{"crop_scale_min": 0.8, "color_jitter": 0.2, "blocks_per_level": 2, "upsampling": "transposed_conv", "init": "torch_default", "residual_init": "none", "eps": 1e-08, "adamw_lr_other_params": 0.00086, "steps": 18600, "epochs": 105.3, "lr_schedule": "wsd", "decay_fraction": 0.3, "final_lr_fraction": 0.1, "adamw_weight_decay_other_params": 0.01}
Rows from block 3 of a small segmentation model, named by matrix and row number. Rows with one number belong to one channel. Each number is 128 + 32 x the weight over its row's rms, rounded and kept within 0 to 255. All counts start at 0. Numbers have three digits each.
After each channel's rows are labels from the 100 images, of 14848, where the channel reaches its highest value: "responds to" is what is common among them. Only what is clearly more common there than usual is listed. The data: short English words printed on busy colour backdrops.
# convs0: first 3x3 conv (model.enc.1.1.convs.0.weight, 128x128x3x3, each kernel summed), inputs 64-127
# convs1: second 3x3 conv (model.enc.1.1.convs.1.weight, 128x128x3x3, transposed, each kernel summed), outputs 64-127

convs0.4:115171111197097177126132133093153180131153149087163132153137102080127118151129092206179151077120137111166109135103121115140174080139104129183163113146124164050103090126067086143119117110088093
convs1.4:153061058140132123086098105134083117111106153140098102083084096120119104137099100122044093151159113130091164111116103107139050116138112133101101174122113086130122080141247084110098172165090101
responds to: the letter s; the letter g

convs0.117:128131116082120113156133125145184100112171107132231127107101122112131061150125056139094116118149184153119166126112117130134182135139097201130104125111149135147105115144094102121108095128110154
convs1.117:157128124117103137116155176073113153122091139121038085074109117103107106160101098092118109115128065101087109134162142113110061105076107137174084128135114078160143119127189134118116149111132129
responds to: small letters; the letter i; bold

convs0.126:140174081130086162135151149102093156104142118146178127119114133059120188135141132142176107140154140065086137103143105141093105129131080111126125117145156118109091163119153086120093133146122177
convs1.126:118079102109173033085101136109138099118145116035116055137124062168115098106099141134081116081134126120206123088130035110090122135112137141110157138100155167109147122114089129136123088129158109
responds to: grey ink

convs0.116:131172095142169159143126124127129148105071157113099117086147151193067165135113129134162123171127099167113085191163136107105112171162113117121123047168116171142138117135113100156117088124054115
convs1.116:109143118120145127117122138105090136118154222118129163173139131127095104133124209146095094159138134092142154095125141159119088174136141099147121135078113128159149152144137118143149129094218140
responds to: curved

convs0.16:108142094133192116145103151155172145088114113145125158176152118097096127131115050131136162130113071094139122125125166113118104139150102109137156161216162134159087098105172215143167123124063116
convs1.16:142123191131164145166138076136112118135100139146133103084112156097145103154124121110093115151153123116138113120113231150155138103139116131146106181148124122081136078138113071138108137147095138
responds to: the letter k

convs0.111:116082133122077139109137183184140144135096187120109073116097105126167108070133133131174154063076170116148133119116074153120096124148110135141129119101120169095136089144066092132131157081155115
convs1.111:122148155119136118130112103122189123087118117152090156155170173120094153192109163123124121150148110172133186187149145154146083164103185109099149183113122149165177133121120178122155110054130114
responds to: italic; the letter a; capitals; the letter p

convs0.122:169030114100127119145110173137187109116116187161120164110102119162114117150145124167130089124125177090121120147103134154130142106142116169088094153125106174155149138116121121068148130136084096
convs1.122:122116082201128134170197075203120091085108107158111097145107069115127145126107124126106111083092147125129074116094130119122154188098108119121170108159111110146144170119093077099129184121081105
responds to: capitals; the letter m

convs0.20:080072168144114173131120079143115105138164132147147103080115152119173132148136166123138175087108107131163161099117148128148134155146160106127140136097109130111186077079084085095127136139124174
convs1.20:109076106114068081145154153117191186083135148102091113149122065124142174131175105055110089130110157102121105126114196115130129128171126143086145107167107098098099113130199098103071122154075104
responds to: the letter a

convs0.92:122186153136159157148123133130110180155129215008126119134101128121151118076151117082131145141167187090100128135154082163100143111103154126144092122111119136089146127135117167113143110085066155
convs1.92:140148129088147167133163186088122094129144109172192073201130138076150131134111123142161133148086104184125157179134066113098134093175146171117189130097177146134129142146158160153072138104175105
responds to: bold; the letter s

convs0.3:070099163163122079105133185093172163112140108094212122101140176153145137124078119076168146108153107109112104058167108133096124102098138104147087077133152195139098081112106051134095163093103086
convs1.3:128193165118130124158091118085123108113172107113089122128081130131096145159100114166180077089126057114144195113143113113126150166127177153166098134091115130097143120128088110122146135093175120
responds to: the letter c; the letter g

convs0.53:131090115111083063106127146149155098174159104141144057160114119089195193099105153129125125077113119125133113127132084109163145133145097165100162127089119090110077114112094064087117112140128189
convs1.53:121096163156102122116037155129131167114149106142215128142130153166133078125173143153102160117144213160171101145168144122114124125133181131095167141103126130109125175097120155154160144159150156
responds to: the letter p

convs0.95:155178113092127183129118167117117109133126109109117167147156094129093165106131143120165061125131154089132102155127148143147160147097138111189143114057104103151088196115161057143154093105136123
convs1.95:084156087136168090069139181174152144168112106098115140123127111200175120096043152087044164129098098195128095159141091126111121119120137101130116059148096092113134139118114124135143143130168133
responds to: the letter c

convs0.38:192086153106134116127155117176146150130095255104156204168131089151134080103114133155153122129115195138124120095145089136113098095182150104074126117134137112124140185055125156143091059079120041
convs1.38:107089170152151113078134150081155128092121082071075111095096133132134148118111093133136070151127101082143093084117091094146127174135149056102144098140123159135101094098157210151109132102105063
responds to: the letter a; capitals; serif

convs0.15:130176117113136182125188147076136154173000107143105103129132096114083143114162180125124146224166134114151125100140089121114110133165148104122136162151162128113108123142126166094146150110151133
convs1.15:128114109186180084130106101112104094091139111146122149152150170136150096104086119166090117115144157134126077115140099167072124057161097166103139160155118108079120134172161171163145176126201081
responds to: the letter a

convs0.55:098130158201159174123167122109111097081162158089151082127089089195184134126123117121079148161108130112171146132113057135092118137116055116104092127141122136126175114123146094116094100159119103
convs1.55:146134157096071142157112169121082178142161098153114140099112158101105123156187201136155172105157152135120089149109160075108116135075209153141194095082130096138166142065067140105177082118088155
responds to: the letter p

convs0.19:145043088117176097142110096168220125157183128125139081191101128062096145102080108158145131140092167160127100164145129095096147125150130126099096076136072100106121077123072147115136194101159148
convs1.19:070130122139093101106111133081138147138110179173121164060148115137104113125128090111160088111141139080145127082119128093130094131173161054120130131170124170143096118097233101098133131140128103
responds to: the letter o

convs0.69:044153120188194115140105160071153093101115119133115127146129151151146134154110112110134134240126144135096068083148151089082089158095087107068106150115183100133117114136175191143103160214092119
convs1.69:168138136104103199141101139142111152152112103158102114165091149134164157144159177139140163110115118103151136095152163154146130064101146160126146124137103159147189128105047065137159111056161140
responds to: the letter w; the letter h; the letter u

convs0.6:107144121102100131157093107141097100164192125155177081188073170140177122171140144107066146178159137093074127127132139161137105163119120079113124153143185108077154127115134144122079117095105202
convs1.6:087131115107154097080129128106103133134144139096088104077105084126141128116139107131145087101145050118127108104152078059144097140117110074101149130120152140142099088119181049150141166162143097
responds to: the letter o; serif

convs0.14:168147159143138138128124120103175125111178149124088167138117139108161139118148144055132084165089111106077116160096166104160144116145133162164144114090122182119179158087158182137122100095133127
convs1.14:111108110158171136082147173129110124115137064155150139107150126135080131085139108181187141124209153194161135153150090136129131090175173154146143133121105052157103148153171158108139115158156149
responds to: the letter e; the letter s; the letter u; the letter h

convs0.36:170121114118143155118103136102116122132133131142175149077151105081162144124156161144148156103133142098099105112093138142145146078102078125142182173096107156142128125175103138077140122096139163
convs1.36:144098151128129151100172175131121114155155059091132106159132152155134169115127129099148067132147127133102178146160106106170083120141070165182122104122138135191135150117186109128145109204122082
responds to: the letter l; the letter i

convs0.80:120126152069109107071145155168172128157113104084158189157128154151177100149105144151161138122157115059123124142106121158074176131163078174128139121124172117106132130117103120108097117140148146
convs1.80:081162100195134128164061102123075167137154116161163140111116116142104132135192138133197173106100084129183108137124183123104141168162173127229153126108122154125171128122114098111119132129090167
responds to: the letter s

convs0.62:128144083206110173140166187067139152136093125120126110133146131079179149158089090139211081118124080098156127140081115147133084129103095098177166137170118101069116137111192119118112115131131138
convs1.62:098141062189149132153082116077133123187080105116117127086149112193107091077137064139052168095176147180105083070133141184173171079132108098079116110130118118140155115137189149179101122171127160
responds to: the letter s; the letter c

convs0.28:109142087108191150161131131081191133139144166072097115107129123146138178168125109183096133148113142153107108161139117092098132126130189100133082082173134096172113099145112135065140139141097129
convs1.28:093094139134130086135146088060073167130135136129134077112116135074076178127134140083167115123098159112130102107134129141105140105119113138097143148136173156166073086131096137158116154081153121
responds to: serif

convs0.41:105136108076115191128163199029191142115117155082103124140150114137118076080119091103160155126129130130128144164140103132126074068189065094139142099175187149136156068144128090089103112104090153
convs1.41:115121182148124167144165149126126160170100118133131112152088134084091114128164145197134124156176192069117109090106086117120125163181194073123080107117047128190121133102166153105165102072030096
responds to: the letter s

convs0.31:145167140083135168110126180096147174152043122129072121126135108126077111104128118135165122207154153108101129050089129120100120115201137126121121137170144128117124128156112168112132108098108177
convs1.31:146110023185163089134117095159125109119095076120146127141134116126131157128138051111078133134101148148146104151117162151113120144098111113147098149163146109109116180104143187168177139125114110
responds to: the letter t; monospaced

convs0.68:066094166115160132108124112124129110110165148134087136166126095125150133078109134097104163105098144164167141163122127148135070142161159094106149114072135112131160126136153147120109156125152073
convs1.68:189107131157074139107131152151079152130042148123047124138118164136095109147138075153146108117170127138101108119126135084071120107117132203125084154141064155067100100088073139127161130114048167
responds to: the letter w

convs0.100:174105178140078144136149182080121122129100147111122121177093089097149096159152142072148205134140149137123082149130084147102103137134175095114199114129072103139160098191096086102136125143150130
convs1.100:117158148149140116117230106108140173150141098099117166161210157119131126119112140142150114123138140142173133206091178146158085114179128136099069137171196099135159125081174165113189145130158131
responds to: serif

convs0.85:106168143097110105161166219080058114164117119154120127115148103145180198099146107097107126089121109144098134150158127167104077125120128162145116116106158123159177136153116114089104126151147161
convs1.85:158116104059086112109088075200089160131118092131137122146084159096147125106096097128104114081149135143126089123106215149120130094106103192133102146204173109116123100076168163106137149132110084
responds to: the letter i

convs0.105:121093052127202152120087130149117142121131135117132167071134142090127099153167078109167092102146084082123126147098153089156114108150156152134117152139124108110124129113126127100144110184166119
convs1.105:127138125151112126158182177112145135105136144182079124191141164097112138082152222140112122141153133142120153131131096168143138122131170196072107116120094115136183095108121138121147102072166115
responds to: capitals

convs0.76:150146124121185102135074082098157122135107143059145128162192177143137113113113119131149157160137156111088101122122145119153133097132106105128100132085125138116112113161138142115119137189129190
convs1.76:098144149113091136110152183102099108153127121135133098108069086093135148082138103152146078095106086171111171159073106093152153060124135227191150105106084086174155093120113069097177113129139110
responds to: the letter l

convs0.75:063123145155168111146147128097107116172130140127073070124103133180173148167133172142081200185123100131177119107132091088085112124097118097077165159115147112120166119133085162094132170115176178
convs1.75:186035155128126091135122113132138088111164097108112134176146147048113153107157125151138089141117144033117090149074142141120127135123127189126132131226166169111125090162127103141097137100173147
responds to: small letters

convs0.127:111166073155153179123186187089164134135164163133103137108126107120125148073117050173123127163111139141144153102165142158113086094158160102135112114194180127114144131151156116144137079124121081
convs1.127:173131154128128136149094108145054131071085120104109092053113139130162076154145145097073128080142065068102140105150142143182144137111067125071103155106156122101121092100150130111124112157126119
responds to: the letter k; the letter x; the letter y

convs0.64:118087120130076104128177108107163107127141165140163115152177141080096135123131130097096161105061146125111163182131128125156098086149128094123111163165140128136085123199175148094143183125079144
convs1.64:118127043088140142098090120145123104107063161122159127106145109174157124091133092115127113117110141129134078086122111168101168113106125155182119155138091138137172187124100140175156176153205158
responds to: the letter d

convs0.108:135095166142080105085240140154129144180112136122126118165120098133174173187158141125144165137142154173164149086111083138137171119121113137125108142108094098122125137120090129096114158100177167
convs1.108:150093145137062094141100137140171150144170143120134127164125217146111116131109159168125152135142152167153121178088128133106128103068161144126111155149120146114125125144079131193123112132133106
responds to: serif

convs0.32:132114121145146141119163131122199108071116133176158192137106116173119089154123100159118128200170130096147154142115146123080106111119080128131154128056106087126126138114114105063166106158121152
convs1.32:142151136128117095165218195070125104116098078121091127129142085057122148131124210112136161132127140159175075153140140149136115111133173167147078076209092161129170147148173170137108135111136130
responds to: the letter k; the letter c

convs0.109:087129161099165143086087195086133129169112116145073152097117061099152080135125118120176156132091093148134103106116106126150085145118137094133134105097139070130145127156126127113108186140109151
convs1.109:184083122075168127112182123163142191080089084171131138194124129146138100123158077186104119132157184134160172128124135255143099111088132115084142135171119077092125121118128177130111140138167147
responds to: the letter r

convs0.9:138185145159098128137137092141118119096128152108202155124121084148109161175146132072105128127142196123126119118147135091085137106110134131100164109088099105147182152082142146114105106108125105
convs1.9:050095112091112080088135130137159102128098160053027129104050152154130135071154083128131121118195089109116091102136138130119098135125127071157109091159092176125102151111119179137074061065104076
responds to: the letter a

convs0.82:103197119118163170141153195177203173140185161126131128133065100144155159126147192107152130144189115113082143104087112101098122109101114104141111112152181176111075096151070104125098083097135101
convs1.82:153150163133144148129149144120052174150139141164159130155149166121158175159153133184122165168179147147149190139096163170137088144169137115088149174161166061133129112119164149157160182137154170
responds to: italic

convs0.57:165106116132124068132128171195194117150108151101189176112121138067164120138156100133084162096105153147113091122153125122147178098126023128103163131115157150116090130153112097097149176112192171
convs1.57:094166088105166124143154129093061133098117121178125108128133111137104149111142093144211125129139168151196178108118141126161167047151111205136089081196145117134087140107141104104085140122145151
responds to: curved

convs0.90:147146129101119118112138154215129105159077138213084118122116158170169082166101128176152102134087097154147107121151175152110153154153124123072136148138151104138099126071102084114176114120133183
convs1.90:134116109180119136165124116091080124162163114176144147064123078083124113120152121135130192149136093095099135148089116105155125124137122142172155136129151100054163136131142100124138212163084139
responds to: the letter o; the letter m; the letter u

convs0.96:095163185156179108109093180085073115145132153091106099087130104161105104151136156064142136176106056143152094144083122112161165110135128121113146141159101165112118110100052134152121114136148136
convs1.96:123103126119091110121115125104180147207109170139088167115117145091130131144138176146095120145100163122090164124096125127120098117087128138122207155104097070144158110111125112118191095164158047
responds to: the letter g

convs0.23:077138150152153140135129210174119208140133128130100126134148088111123148133121178117160075100174164115106127114115106124109216144064086124182100119128106148080105147122076100115127084130129113
convs1.23:151121101110123121132105085166103124221109115155191151085117127116122140149106054127146183121090107129125124185153171139125132128090084159104091145088147102153123128167202170127124164171108125
responds to: serif

convs0.67:140063168197171145122157173089130124163074152142085081120068166116148130114110138102122096125100083090093162094105159143107105124147133202109153115013096102148140151141128165051134108178146177
convs1.67:160141146125069082135064130142124138105111105118175109141132104109085144104115113078107142146080140109130071119107135083144195165118141080083080178150093094159100116141130139162143133036146093
responds to: capitals; the letter n

convs0.91:158186118113073120125128213156090102181140101085150157136141158126183130145120067161186087157119090103081147141173074147086129131124102156087141105125169105103119138108186104142112078146100139
convs1.91:100127140109160125135150099154180052061113149092103099126108082107127152099093110074131155116134138087159133071165150149141118115160101127122165110180134131097112135123064109126046129070118153
responds to: grey ink

convs0.72:112141183121118139149087103104153105179117118115100133168126104108133122112213148115116149117077133056107137025142085186130079087105124107134123161153121097114180128170107126015150110107202142
convs1.72:136152106074131115126162190133117136131113115085073131124153128112134163197065105126170124130141126178098115181138166131148100083127105197125088154175120169123116129055155080086101072151087078
responds to: small letters; the letter i

convs0.87:132202126132166116160113165165124145163113107102131139112128143141147162097145134116176120130111137123084151132123094182117183076119085121106081135094182070114156102103141099057141144113090155
convs1.87:141116136153170179135138149131095155233159183166142142117120124131169143149142117133156181150099139141147156143126141154153138108137164094138191148143141144139101138169146128160104159152173136
responds to: serif

convs0.114:138127133094151145115111105106116150095082090130142168174127133106102163218140137123142102134154127179112151143085149138166151127140092160119081135130146144114131144117148097130093137122092117
convs1.114:128119016145150100082094185102080100139113099080136078160162122158163134069160070103109108127098158135129094061135048096113122110083043143087144177111118129138109113154114154154152127087168136
responds to: the letter c

convs0.27:163155173083122114162109185092126195131071154146091159127164105173121134162150141137120178133135162158112136167132122083109090198147108070128149143121152160050125118124127197136080119094058135
convs1.27:171144141102213106144158146132130163132112183120150126181205144190117086128066165103083118118165113130159143152122158112151108114118129090170106143123135168116151156131173124094167130125187146
responds to: serif

convs0.25:143126114085121106121102108131186105163219145147099108182165121153142151114097128116124121122152114144132120130123121140214129183139127106103127140113115155135091148123122125153137125153167098
convs1.25:171168095071116158151139165117109139048096062089154169108090074132126115143108100107070173116132102168152149167127115184122154136096100127122134149065134048099121154111094164138191164111127165
responds to: the letter o; the letter d

convs0.115:084182107148170123148119177172121099117158147080149163149151113153106123116105144082118091100248144109133092168160120112137125133120116106101154103159140161089104179078158114180105095114123091
convs1.115:132117151160128014120107111094091167160106192114083136077179184149110086132078127058124106115157142074142101065085129094139096160114086067131112116111121150120108119123097059079109116128136138
responds to: the letter p